Weights of a small contrastive audio-text model: 12.6M parameters.
Rows from block 5 of the audio encoder of a small contrastive audio-text model, named by matrix and row number. Rows with one number belong to one channel. Each number is 128 + 24 x the weight over its row's rms, rounded and kept within 0 to 255. All counts start at 0. After the name is the row's rms in percent of the matrix's.
After each channel's rows are labels from the 100 clips, of 14976, where the channel reaches its highest value: "strongest on" is what is common among them. Only what is clearly more common there than usual is listed. The data: notes from a synthesiser with random patches. In brackets: how many of the 100.
# convs0: first 3x3 conv (encoder.blocks.5.convs.0.weight, 128x128x3x3, each kernel summed), inputs 64-127
# convs1: second 3x3 conv (encoder.blocks.5.convs.1.weight, 128x128x3x3, transposed, each kernel summed), outputs 64-127

convs0.73 099 [142  78 146 118 132  93  62 153 145  83 148 113 110 107 109 129 125  98 151 100 122 154 145  90 130  80 117  70 106 127 127  70 117 153 126 115 177 107 105 122 118 128 120 112 108 122 121 122  89 108 143 112 113 143 122  98 133 116 110 102 105 117 129 107]
convs1.73 085 [136 143 106 116 147 140 169 142  96 114 128 117 132 173 145 118 121 109 118 135 153 115 137 136 109 145 181 159 122 133 164 120 149 126 159 126  46 192 143 119 136 135 135 109 117 133 134 144 163 155  81 132 100  99 136 129 140 105 153 132 178 111  78 153]
strongest on: drive (66)

convs0.51 099 [149  92 118 109  87 129 106 117  99 156  81 137 154  56 120 134 101 115 106 118 133 155 143 152 141  89 142 138 142  85 120  79  92 118 138 113 139 136  94 163 133 117 144  86 105 134 123 132 133 140 154 158 145  70  74  97  89 104 157 127 120 137  82  89]
convs1.51 076 [121 124 131 103 113 124 115 125 135 112 173 105 109 117 125  91 137 120  81  92 139 140  90 123 178 113 123 105 130 165 121 120 104 112 182 140 172  95 147 121 109 136 148 143 139 157 118 129  85 142 121 113 136 107 148 130 122 113  86 130  88 146 156 175]
strongest on: glide (71)

convs0.35 090 [162 126 105 139 130 128  77 146 126 139 129 129  98 112  97 115 152 136 126 142 119 150 133 147 142 144 109 103 126 126 121 156  68 124 136 107 150  97 118 131 133 124 158 148  93 125 162 123 103 143 171 124 143 171 122 159 156 123  81 113 106 113  99 165]
convs1.35 073 [ 95 113 103  87 130 116 131 112 107 107 111 126 130 133 115 186 132 174 135 152 140 134 147  87 121  69 154 101  95 174 144 103 143 155 134 153  95 128 150 100 105 147 101 120 101 121 118 117 138 102 125 146 143 143 129 133 107 104 129 130  83 149 137 168]
strongest on: drive (57); pitch class: A# (30)

convs0.59 136 [ 76 140 119 122 124 161 174 169 129 132 137 125 118  92 128 115 167 156  99 116 129 151 118 124 104 135 155 133 125 158 110 177 147 154 121 118 126 163 159  77 173 132 143 122 157 150 136 131 143 148 112 144 142  91 145 128 126 124 132  96 108 161 108 135]
convs1.59 117 [156 132 116 142 133 121  87 118 108  67 129 146 130  98 129 152  99  97 110 146 132 142 145 128 125 130 107  88 133 134 143 121 143 136 127 129  95 117 103  81  60  92 125 168 123 120 106 136  97  75 128  85 101  99 133 148 157 132 130 138 146 132 120 163]
strongest on: glide (84); envelope: pluck (53); square (42); triangle (40)

convs0.21 102 [112 160 170 117 135 143 118 107 102 154  95  57  96 126 147 137 115  97 115 119 155 100 107 148 113 143 103 120 136  93 153 101 104 163  98 139 136 168 121 130 112 126 148 115  91 124 123 152 176 134  82 170 179 133 102 122 125 102 119 103 154 125  89 123]
convs1.21 095 [ 80 108  97 127 121 121 127 129 144 135 132 148 157 138 117 138 144 147 114 137 171 165 143 104 136 103 168 110 118 185 169  99 140 149 131 104 171 102 135 101 125 165 121 123 134 118 119 116 118  97 166 150 128 104 126 119 135 113 137 149  93  87 135 105]
strongest on: glide (65); harmonic FM (25)

convs0.68 121 [153 148 120  74 107 139 161 128 129 152 105 130 156 105 126 106  97 140 116 111 124 132 126 107  95 122 150 122 130 139 104 124 125 131 112 125  96 158 158 172 131 153 110  66 117 136 133 164 150 175 127 142 105  84 118 120 113 127 143 164 126 140 124 122]
convs1.68 099 [ 96 171  94  93 138 139 145 140  80  75 149 120 123 125 160 121 129 148 100 118 147 115 122 114 142 164 121 143 128 131 133 146 126 118 144 113  73 117 128  74 106 128 125 125 148 100 109 111 125 113  76  87 107 116 137 100  96 136 124 110 138 138 136 131]
strongest on: glide (60); vibrato (49); square (43); triangle (40)

convs0.109 098 [160 108 123  78 112 140 159 109 123 133 128 153 162 150 131 126 102 139 125 135 111 137 127 114 112 125 150 139 141 126 126 104 130 149 100 107  85 164 160 162 149 133 144  66 125 153 118 170 158 153 109 156 128 112 103 132 102 123 138 192 132 139 113 140]
convs1.109 098 [ 94 168  65  98 156 125 144 135  82  81 119 123 133 135 152 125 146 134  93 124 150 120 118 151 130 134 139 156 104 145 136 148 120 131 152 114  87 133 125  80  90 107 104 101 126  77 114  88 129  91  89  82  99 121 141  99  76 135 131 111 137 110 124 137]
strongest on: glide (61); square (43); triangle (36)

convs0.48 104 [120 128 117  95 124 111 119 127 116 134 105 108 131  96 104 115 122 123 131 110 128 121 170  92 172  87 151 125  95 142 115 141 140 112 136 101 134  95 146 161 132 123 120  90 173 103 131 133 117 124 154 153 140  86 126 146  90 128 118 120 108 100 152 150]
convs1.48 093 [145  75 131  73 143 139 121 166 118 139 138 159 140 203 106 117 123 120 153 147 136 119 136 180 112 142 104 139 160  95 172 115  86 109 107  98 122 178  91 129 125  98 144 121 164 126 120 127 178 126 122  86 110 133 101 120  49 116 130 145 149 111 127 104]
strongest on: glide (65); detuned saws (40); resonance (38)

convs0.89 126 [124 137 146 155 148 151 124  99 137 146 141 103  86 108 132 145 134  92 105 136 161 104  92 140  88 144 112 116 139 106 144 123  80 170 120 137 119 146 125 107 119  96 154 146 106 127 133 146 166 135  86 131 152 134 122 100 146 113 101  97 109 115  83 112]
convs1.89 123 [ 89 103 123 157 129 126 121 116 153 117 124 108  99 104 126 106 134 142 105 134 125 146 129 116 124 114 161 108 108 175 158 126 107 107 115 123 149  99 124  84 109 111 106 137 157  98 134 110  97 110 154 128 133  83 120 126 149 148 140 116 118  86 143 114]
strongest on: glide (83); pluck (52); resonance (35); square (29)

convs0.83 097 [126  67  85 124 125 125 117 155 124 138 121 127 123  93 139 101 152 127 102 104 110 111 155 119 126  37 140 131 136 147 117 123  90 134 113  57 111 173 121 165 124 142 134 124 133 124 131 113 125 155 156 103 146 142 117 118 169 114 150 133  86 127 123 161]
convs1.83 073 [ 97 104  93 106 130 105 112 107  98  68 103 117 110 142 125 162 106 104 111 136 138 168 111 139 124 127 110  92  83 143 135 119  96 143 124 202 142 106 104 106 137 117  99 142 122 127 129 119 131 129  69 143 125 136 134 133  94 132 127 106 111 120 110 108]
strongest on: drive (60); pluck (58); high-pass (41); resonance (35)